config.yaml
horizontal_flip: true
decoder_positions: "sincos"
residual_init: "none"
epochs: 32.0
Rows from block 5 of the image encoder of a small image captioner, named by matrix and row number. Rows with one number belong to one channel. Each number is 50 + 10 x the weight over its row's rms, rounded and kept within 0 to 99. All counts start at 0.
After each channel's rows are labels from the 100 images, of 14848, where the channel reaches its highest value: "strongest on" is what is common among them; "peak on" is the class under the peak. Only what is clearly more common there than usual is listed. The data: drawn small creatures on textured ground.
# convs0: first 3x3 conv (encoder.blocks.5.convs.0.weight, 64x64x3x3, each kernel summed), inputs 0-63
# convs1: second 3x3 conv (encoder.blocks.5.convs.1.weight, 64x64x3x3, transposed, each kernel summed), outputs 0-63

convs0.60:60 38 49 52 52 61 31 49 55 39 52 57 73 55 42 54 45 54 59 42 30 58 51 47 66 42 46 41 40 62 49 53 56 79 67 52 35 50 47 43 47 38 54 45 59 43 53 56 67 39 52 45 53 50 68 32 47 48 50 36 64 56 41 54
convs1.60:48 36 50 46 49 48 54 41 38 44 48 40 24 58 46 53 42 41 50 52 57 44 37 39 40 33 45 42 36 43 39 30 34 46 59 50 47 47 42 38 48 27 42 50 45 48 56 28 27 46 47 40 52 53 56 40 51 48 38 49 45 39 29 52
strongest on: small; spider
peak on: body

convs0.52:49 47 36 83 58 47 42 45 50 45 47 32 48 75 50 54 45 49 57 45 32 49 45 52 26 60 48 48 37 63 55 60 49 41 45 49 52 45 52 52 48 38 51 45 53 44 47 40 49 52 43 59 41 71 55 35 55 77 57 57 45 59 47 46
convs1.52:56 28 68 65 56 69 45 51 48 49 64 36 52 61 47 49 62 61 63 38 63 47 56 45 48 30 49 51 49 56 50 37 46 46 51 55 69 37 41 70 42 63 65 50 45 72 51 46 49 46 46 67 57 49 59 51 47 46 48 61 48 67 41 51
strongest on: small; marbled; snake
peak on: body

convs0.31:50 52 30 46 47 48 51 54 53 79 53 51 47 32 54 49 37 51 56 55 32 47 35 30 25 43 50 46 45 21 50 56 48 44 53 45 54 43 31 52 47 47 59 49 46 35 56 62 42 54 28 46 62 53 49 48 60 45 45 47 58 55 51 47
convs1.31:55 64 47 55 49 58 51 55 51 51 37 53 55 51 44 54 61 56 76 65 67 56 64 59 67 45 46 55 48 65 46 44 61 52 71 55 53 43 57 67 51 46 62 59 50 56 66 47 54 50 61 59 52 78 59 75 51 50 59 55 52 52 62 49
strongest on: large; dotted; coat: spotted; grey
peak on: body

convs0.48:53 48 45 55 42 55 46 56 53 53 54 54 48 35 51 69 46 50 41 47 46 45 47 49 36 50 55 48 56 44 36 48 28 60 55 50 72 36 33 60 51 62 59 46 59 33 31 48 36 49 39 67 43 31 30 37 42 36 44 37 39 44 47 42
convs1.48:52 58 59 54 46 63 73 52 56 62 70 49 47 58 60 53 63 65 52 66 64 67 73 58 48 61 67 61 53 51 44 61 59 53 61 53 68 44 43 59 54 53 60 57 49 56 67 55 59 55 56 58 64 54 54 51 59 42 68 53 59 55 47 58
strongest on: large; dotted; spotted
peak on: body

convs0.50:53 35 43 67 61 38 47 33 51 51 48 51 45 53 36 44 54 47 43 43 15 46 52 48 41 54 50 45 44 44 53 52 30 32 45 50 50 47 56 41 36 37 43 46 55 55 39 23 36 48 40 38 52 32 47 31 50 47 58 50 50 46 55 51
convs1.50:63 41 50 62 53 66 54 52 49 58 51 45 58 44 49 66 60 59 61 51 63 60 44 47 54 45 55 62 55 52 54 57 60 51 58 57 51 32 33 76 56 43 52 63 62 47 75 49 59 53 61 54 64 54 75 49 59 48 61 61 59 59 49 67
strongest on: plain; large; butterfly
peak on: body

convs0.22:52 46 35 70 51 53 20 49 58 40 48 52 58 41 37 55 47 52 53 24 33 56 55 54 63 65 49 48 45 67 58 50 57 36 49 48 32 52 53 55 56 41 80 47 59 47 43 45 64 49 40 50 58 58 51 35 52 50 49 46 47 52 54 47
convs1.22:54 45 67 64 50 52 53 50 38 62 51 35 30 56 44 39 51 49 59 39 44 41 55 43 41 36 49 44 34 40 33 50 34 45 63 49 63 35 36 60 50 39 43 36 40 55 51 40 34 45 45 51 49 54 49 31 48 56 50 54 43 76 32 56
strongest on: striped; small
peak on: body

convs0.44:59 40 46 44 50 61 47 50 40 51 44 44 59 40 45 21 41 49 55 38 32 41 46 44 64 43 50 56 54 41 46 71 43 73 42 65 33 46 53 51 54 47 51 38 56 60 49 47 67 45 37 34 54 54 41 45 45 25 58 60 41 56 50 56
convs1.44:43 48 46 48 41 43 38 48 37 42 54 42 20 40 46 40 54 53 59 47 47 52 42 44 42 49 55 43 48 43 43 10 26 49 51 50 53 41 47 41 46 44 27 46 46 54 48 39 28 49 44 60 53 45 45 45 56 47 63 42 47 45 48 52
strongest on: small; spider
peak on: body

convs0.61:60 43 46 45 52 48 37 28 54 43 52 57 65 33 48 56 44 47 53 49 27 45 44 45 51 42 49 44 48 37 57 55 51 72 48 43 42 55 33 24 45 37 62 33 58 49 44 48 70 51 34 53 56 33 55 44 43 58 38 37 56 47 45 51
convs1.61:50 43 51 54 45 48 48 47 41 50 48 38 24 45 52 45 48 39 52 50 53 43 38 37 50 38 48 41 53 55 39 11 34 43 62 50 46 59 45 49 46 47 33 46 44 48 60 42 25 51 52 32 55 48 55 49 60 29 51 49 50 41 37 48
strongest on: small; spider
peak on: body

convs0.37:49 51 42 49 52 60 36 34 60 67 44 33 63 16 43 43 42 47 55 23 52 56 57 53 45 46 50 54 59 43 61 63 59 60 62 61 51 48 48 55 49 51 46 51 49 41 47 59 61 41 47 55 46 55 67 30 42 50 56 55 49 57 52 70
convs1.37:51 58 56 62 55 58 58 37 49 50 58 53 53 61 45 70 50 52 57 57 56 42 19 35 43 38 51 56 58 59 47 22 39 53 65 43 61 42 54 51 41 34 50 51 45 43 57 37 44 53 55 34 48 50 69 58 42 57 47 57 45 43 43 29
strongest on: small; marbled; spider
peak on: body

convs0.63:50 53 43 57 52 37 43 42 63 52 47 59 69 87 47 56 60 58 52 45 43 55 57 47 44 37 51 47 52 35 63 39 48 35 51 47 37 51 49 59 65 50 67 44 52 43 47 47 71 50 79 52 52 59 49 57 53 53 40 56 58 42 51 60
convs1.63:51 41 53 51 48 52 45 37 34 58 50 41 12 45 45 45 43 46 66 43 52 40 35 41 41 43 46 54 46 52 48 51 55 50 66 52 47 44 35 50 47 29 60 51 40 48 59 44 33 42 48 60 42 47 50 38 50 54 50 54 48 53 17 61
strongest on: small; spider; snake
peak on: body; limb or head

convs0.30:54 39 41 49 44 48 49 43 43 54 41 28 36 50 49 26 46 48 48 51 31 44 47 48 34 41 34 51 47 28 45 65 26 41 57 48 37 47 49 51 36 37 62 48 43 54 43 51 41 57 36 44 47 55 55 42 56 29 46 41 49 37 51 37
convs1.30:50 42 48 43 45 54 45 58 47 56 37 42 51 26 40 51 46 46 52 43 32 46 52 30 59 49 47 55 49 46 58 06 36 57 49 38 41 52 41 39 45 57 53 45 58 42 46 34 36 36 50 61 55 53 58 49 56 40 41 51 62 46 55 45
strongest on: spotted
peak on: body

convs0.53:39 43 51 54 43 60 48 37 45 27 59 50 38 58 48 47 47 40 57 44 69 50 54 45 51 44 55 45 46 48 56 34 20 66 47 50 56 48 50 22 64 50 40 35 38 44 59 39 46 46 50 54 57 47 37 45 49 51 43 43 35 31 38 50
convs1.53:51 45 42 25 39 61 49 58 44 60 58 44 27 46 47 55 54 59 55 41 31 46 40 54 58 45 41 47 62 51 47 57 65 35 37 44 53 62 39 43 65 43 32 50 67 52 51 60 40 47 42 56 42 55 45 28 50 49 37 48 73 43 56 55
strongest on: striped; spider
peak on: body

convs0.26:40 37 31 55 49 49 40 51 59 67 47 50 79 27 49 56 48 55 51 29 49 51 56 55 49 52 58 58 51 64 74 61 52 53 52 35 43 43 44 39 36 42 43 56 44 42 46 56 58 46 54 70 48 55 60 37 43 47 65 48 61 53 44 62
convs1.26:60 36 59 62 54 76 55 41 42 42 61 49 29 47 51 77 70 61 56 52 59 52 31 41 47 41 54 57 58 51 51 24 46 65 64 58 54 51 52 59 43 42 59 44 53 53 53 32 47 52 52 51 52 58 58 59 57 43 53 59 43 50 50 51
strongest on: small; spider; marbled
peak on: body; limb or head

convs0.8:58 54 47 39 33 49 62 47 49 44 54 37 54 42 46 46 51 53 56 57 58 49 35 42 34 28 53 53 53 53 48 50 57 49 47 48 50 40 35 71 68 54 46 53 63 24 50 54 26 44 46 49 57 54 44 62 65 23 44 44 60 45 47 39
convs1.8:53 22 46 36 45 48 38 35 47 52 47 44 27 55 44 48 39 40 44 36 39 45 48 50 72 45 43 47 37 51 49 48 43 36 30 45 48 56 40 41 49 26 38 54 43 60 42 58 66 51 39 44 49 55 48 28 50 51 46 43 57 52 42 54
strongest on: large; dotted; spider
peak on: body

convs0.19:49 49 50 50 54 49 30 41 54 60 41 50 49 64 41 57 54 58 54 41 42 43 41 52 33 68 43 61 47 46 60 49 22 32 55 53 35 27 60 54 51 51 48 63 69 39 54 54 49 51 53 40 43 72 68 41 51 56 57 67 45 47 50 53
convs1.19:58 41 58 56 40 69 53 56 45 48 48 32 41 43 52 58 52 50 49 38 48 41 35 29 51 33 51 56 49 48 60 54 50 42 51 52 54 33 16 66 43 37 40 51 47 49 51 45 36 51 37 53 67 55 64 51 51 56 55 44 57 61 30 59
strongest on: plain; small; spider; colour: white
peak on: body

convs0.42:48 35 34 56 52 67 43 42 50 52 41 47 45 25 44 43 51 62 41 36 40 53 58 54 66 46 53 55 44 40 53 64 30 72 75 60 48 45 44 60 39 44 57 50 47 45 48 53 54 47 65 48 45 62 63 30 42 54 62 51 53 59 51 53
convs1.42:36 49 41 46 47 57 44 43 34 44 45 39 41 35 38 54 51 52 49 34 33 41 25 41 56 54 48 39 49 51 54 15 37 48 53 47 40 56 47 47 45 34 50 44 56 47 49 26 31 45 41 60 51 54 50 37 49 41 41 43 54 41 50 51
strongest on: small; spotted; spider
peak on: body; limb or head

convs0.34:55 44 31 45 51 50 43 42 55 56 46 59 67 40 43 40 28 55 51 43 23 48 45 43 30 50 54 43 54 37 46 61 53 55 49 48 28 55 53 42 62 16 62 39 39 53 38 44 49 56 46 57 59 59 48 41 47 48 51 55 54 56 39 54
convs1.34:50 40 47 50 37 60 48 49 45 38 59 41 29 39 44 58 66 50 64 50 52 46 42 42 48 35 74 44 40 43 45 13 38 48 55 60 52 52 48 49 50 45 57 47 43 57 57 41 20 44 45 47 59 52 58 49 54 49 45 57 59 41 39 48
strongest on: spotted; spider
peak on: body

convs0.3:40 36 54 49 48 69 44 44 56 36 53 32 69 27 48 53 45 61 45 38 42 46 44 50 63 37 54 53 39 50 73 68 44 42 51 43 53 48 46 35 51 38 27 55 43 47 55 52 46 50 46 63 53 48 65 35 41 38 53 46 42 55 61 61
convs1.3:48 45 52 52 43 54 45 39 38 49 52 49 39 29 41 66 51 56 51 51 42 41 37 44 60 55 60 43 53 57 50 07 49 64 52 52 44 46 39 46 54 38 47 41 61 44 50 20 32 50 55 49 53 50 46 53 58 55 43 40 57 41 54 41
strongest on: small; spotted
peak on: body

convs0.4:46 34 61 67 50 40 40 56 41 29 41 57 55 51 55 37 36 49 46 38 34 47 43 42 44 32 50 52 33 59 58 58 30 58 55 67 37 48 32 37 45 31 59 51 43 45 35 43 53 52 55 54 52 46 46 45 48 45 55 38 62 45 36 54
convs1.4:53 41 54 55 46 64 55 54 41 49 57 50 51 49 43 58 73 64 51 53 42 45 58 45 74 46 56 49 55 56 55 07 49 57 69 49 58 61 44 69 45 57 57 47 54 52 45 41 47 36 49 70 56 56 58 53 57 38 49 54 52 53 40 50
strongest on: spotted
peak on: body

convs0.28:50 47 43 44 44 47 59 54 51 59 49 53 42 40 54 44 39 46 30 50 21 49 29 28 34 51 49 47 46 13 41 55 65 51 52 49 53 47 49 36 50 44 67 51 47 43 45 59 36 52 46 47 56 45 49 48 64 38 46 43 42 54 44 40
convs1.28:48 65 49 50 42 53 54 54 61 60 45 62 73 48 50 56 61 52 54 74 58 60 53 55 61 45 51 54 49 65 56 40 44 60 57 54 60 50 51 57 52 49 57 56 50 51 63 51 72 48 68 58 66 72 60 80 64 65 51 53 52 51 59 52
strongest on: spotted
peak on: body

convs0.36:48 54 38 49 45 52 56 58 47 51 51 46 47 70 53 47 67 52 38 61 50 47 48 45 48 38 50 44 52 56 52 31 30 26 50 48 46 53 54 89 55 50 28 49 35 52 32 67 42 51 63 46 51 53 50 58 49 48 48 44 61 44 47 40
convs1.36:45 23 48 50 53 50 42 25 37 52 35 47 24 42 46 55 43 56 54 40 60 51 44 56 49 45 54 52 41 54 40 57 53 54 50 47 45 48 44 40 58 25 54 60 52 45 49 43 54 49 57 39 36 60 49 25 39 47 45 54 57 52 25 51
strongest on: small; striped; caterpillar; creature: snake
peak on: limb or head; body

convs0.6:57 51 57 49 34 44 41 38 60 63 41 45 50 53 40 53 53 45 44 43 47 50 45 36 65 34 41 61 44 52 52 35 44 73 49 53 40 48 44 66 50 44 35 36 45 42 51 40 53 38 70 47 46 86 70 55 50 50 55 56 52 56 51 46
convs1.6:38 51 63 48 64 46 52 31 50 47 40 47 41 54 57 61 51 53 47 36 46 49 35 46 06 49 47 62 49 45 47 65 59 41 55 53 38 26 40 36 43 39 41 64 48 45 54 47 44 56 44 53 52 46 59 51 46 46 51 51 55 42 36 56
strongest on: small; plain
peak on: limb or head

convs0.25:56 36 46 28 50 49 28 43 48 60 53 42 45 40 47 29 56 57 50 54 19 52 44 36 60 43 55 49 40 44 43 53 33 30 50 47 38 42 57 40 57 36 34 49 52 46 47 48 64 45 58 47 58 63 59 41 56 35 50 56 53 55 60 52
convs1.25:56 45 44 55 55 64 52 53 42 43 57 43 33 40 38 47 55 54 48 21 37 36 46 35 38 38 55 42 43 52 44 32 41 48 56 47 51 36 48 56 47 42 43 43 51 47 44 40 13 49 42 46 40 30 46 44 39 49 51 59 54 60 43 42
strongest on: small; plain; spider; creature: jellyfish
peak on: body

convs0.35:55 48 49 62 52 50 43 34 67 71 53 63 60 58 53 62 57 47 51 47 47 57 47 58 68 38 44 47 33 53 47 60 27 67 53 46 45 45 48 67 47 39 45 58 52 36 43 42 59 47 50 46 47 84 57 41 46 60 54 52 52 60 33 51
convs1.35:44 46 69 49 43 57 52 43 36 36 35 42 32 50 46 57 56 40 52 42 47 50 40 42 25 36 52 51 44 47 40 30 40 47 47 50 38 45 45 44 46 57 39 56 50 45 49 36 48 46 38 52 51 56 68 59 42 37 51 49 50 32 17 53
strongest on: plain; spider
peak on: body; limb or head

convs0.49:53 53 63 33 44 48 44 55 65 56 48 47 47 49 53 64 51 49 38 55 34 58 34 43 43 15 46 47 47 20 47 59 29 52 55 64 43 44 47 37 67 45 59 53 45 44 44 48 53 50 50 46 49 46 47 42 55 51 45 42 38 55 43 31
convs1.49:43 53 70 47 42 56 65 45 55 51 58 51 66 47 55 54 58 57 59 63 64 57 64 58 33 65 55 60 48 55 47 49 53 62 63 52 70 23 43 75 42 64 66 57 46 53 55 49 67 50 58 52 57 59 58 54 53 55 62 51 44 50 41 53
strongest on: large; spotted; turtle
peak on: body

convs0.11:55 37 65 51 50 38 58 46 52 59 55 39 51 37 48 62 43 49 57 44 26 46 22 39 42 45 45 55 48 42 46 54 36 48 47 51 60 42 54 52 64 37 26 53 57 46 56 42 28 45 63 52 52 53 45 52 50 18 46 53 50 48 43 51
convs1.11:53 56 58 56 48 66 58 36 50 50 62 48 76 25 33 61 49 57 63 42 48 42 47 63 59 49 57 61 51 72 55 45 68 63 55 52 38 44 48 65 37 54 57 48 63 49 49 34 46 54 48 67 52 58 54 37 46 53 68 46 56 49 49 53
strongest on: spotted; spider
peak on: body

convs0.7:60 45 38 60 50 54 47 32 57 37 57 44 75 74 49 59 59 58 56 51 50 48 36 46 26 50 53 40 55 46 70 48 47 53 44 47 66 45 49 75 68 50 49 44 57 37 50 35 43 59 54 46 48 29 45 51 53 49 52 49 49 46 45 60
convs1.7:49 33 61 54 49 66 50 53 48 41 60 39 26 53 50 54 64 55 55 32 77 46 42 55 48 33 53 53 49 59 51 45 39 44 60 56 56 42 29 66 46 43 55 48 39 56 51 51 45 50 50 72 51 64 53 37 48 53 53 52 53 68 32 61
strongest on: striped; spider; jellyfish
peak on: body

convs0.39:51 61 39 39 49 41 55 56 36 52 40 43 58 48 64 40 46 43 56 63 45 50 43 53 65 47 40 42 43 40 35 44 57 47 55 60 37 57 38 38 46 51 45 61 57 62 58 64 71 54 87 39 51 51 46 56 55 35 37 38 48 39 43 44
convs1.39:55 40 46 47 47 42 43 31 26 45 40 41 17 43 48 44 46 44 55 34 53 43 44 46 51 50 49 58 42 47 47 47 34 52 66 41 45 40 43 49 49 30 46 53 49 46 65 28 45 45 54 47 52 48 48 42 48 43 50 57 47 49 20 59
strongest on: black; caterpillar; spider
peak on: limb or head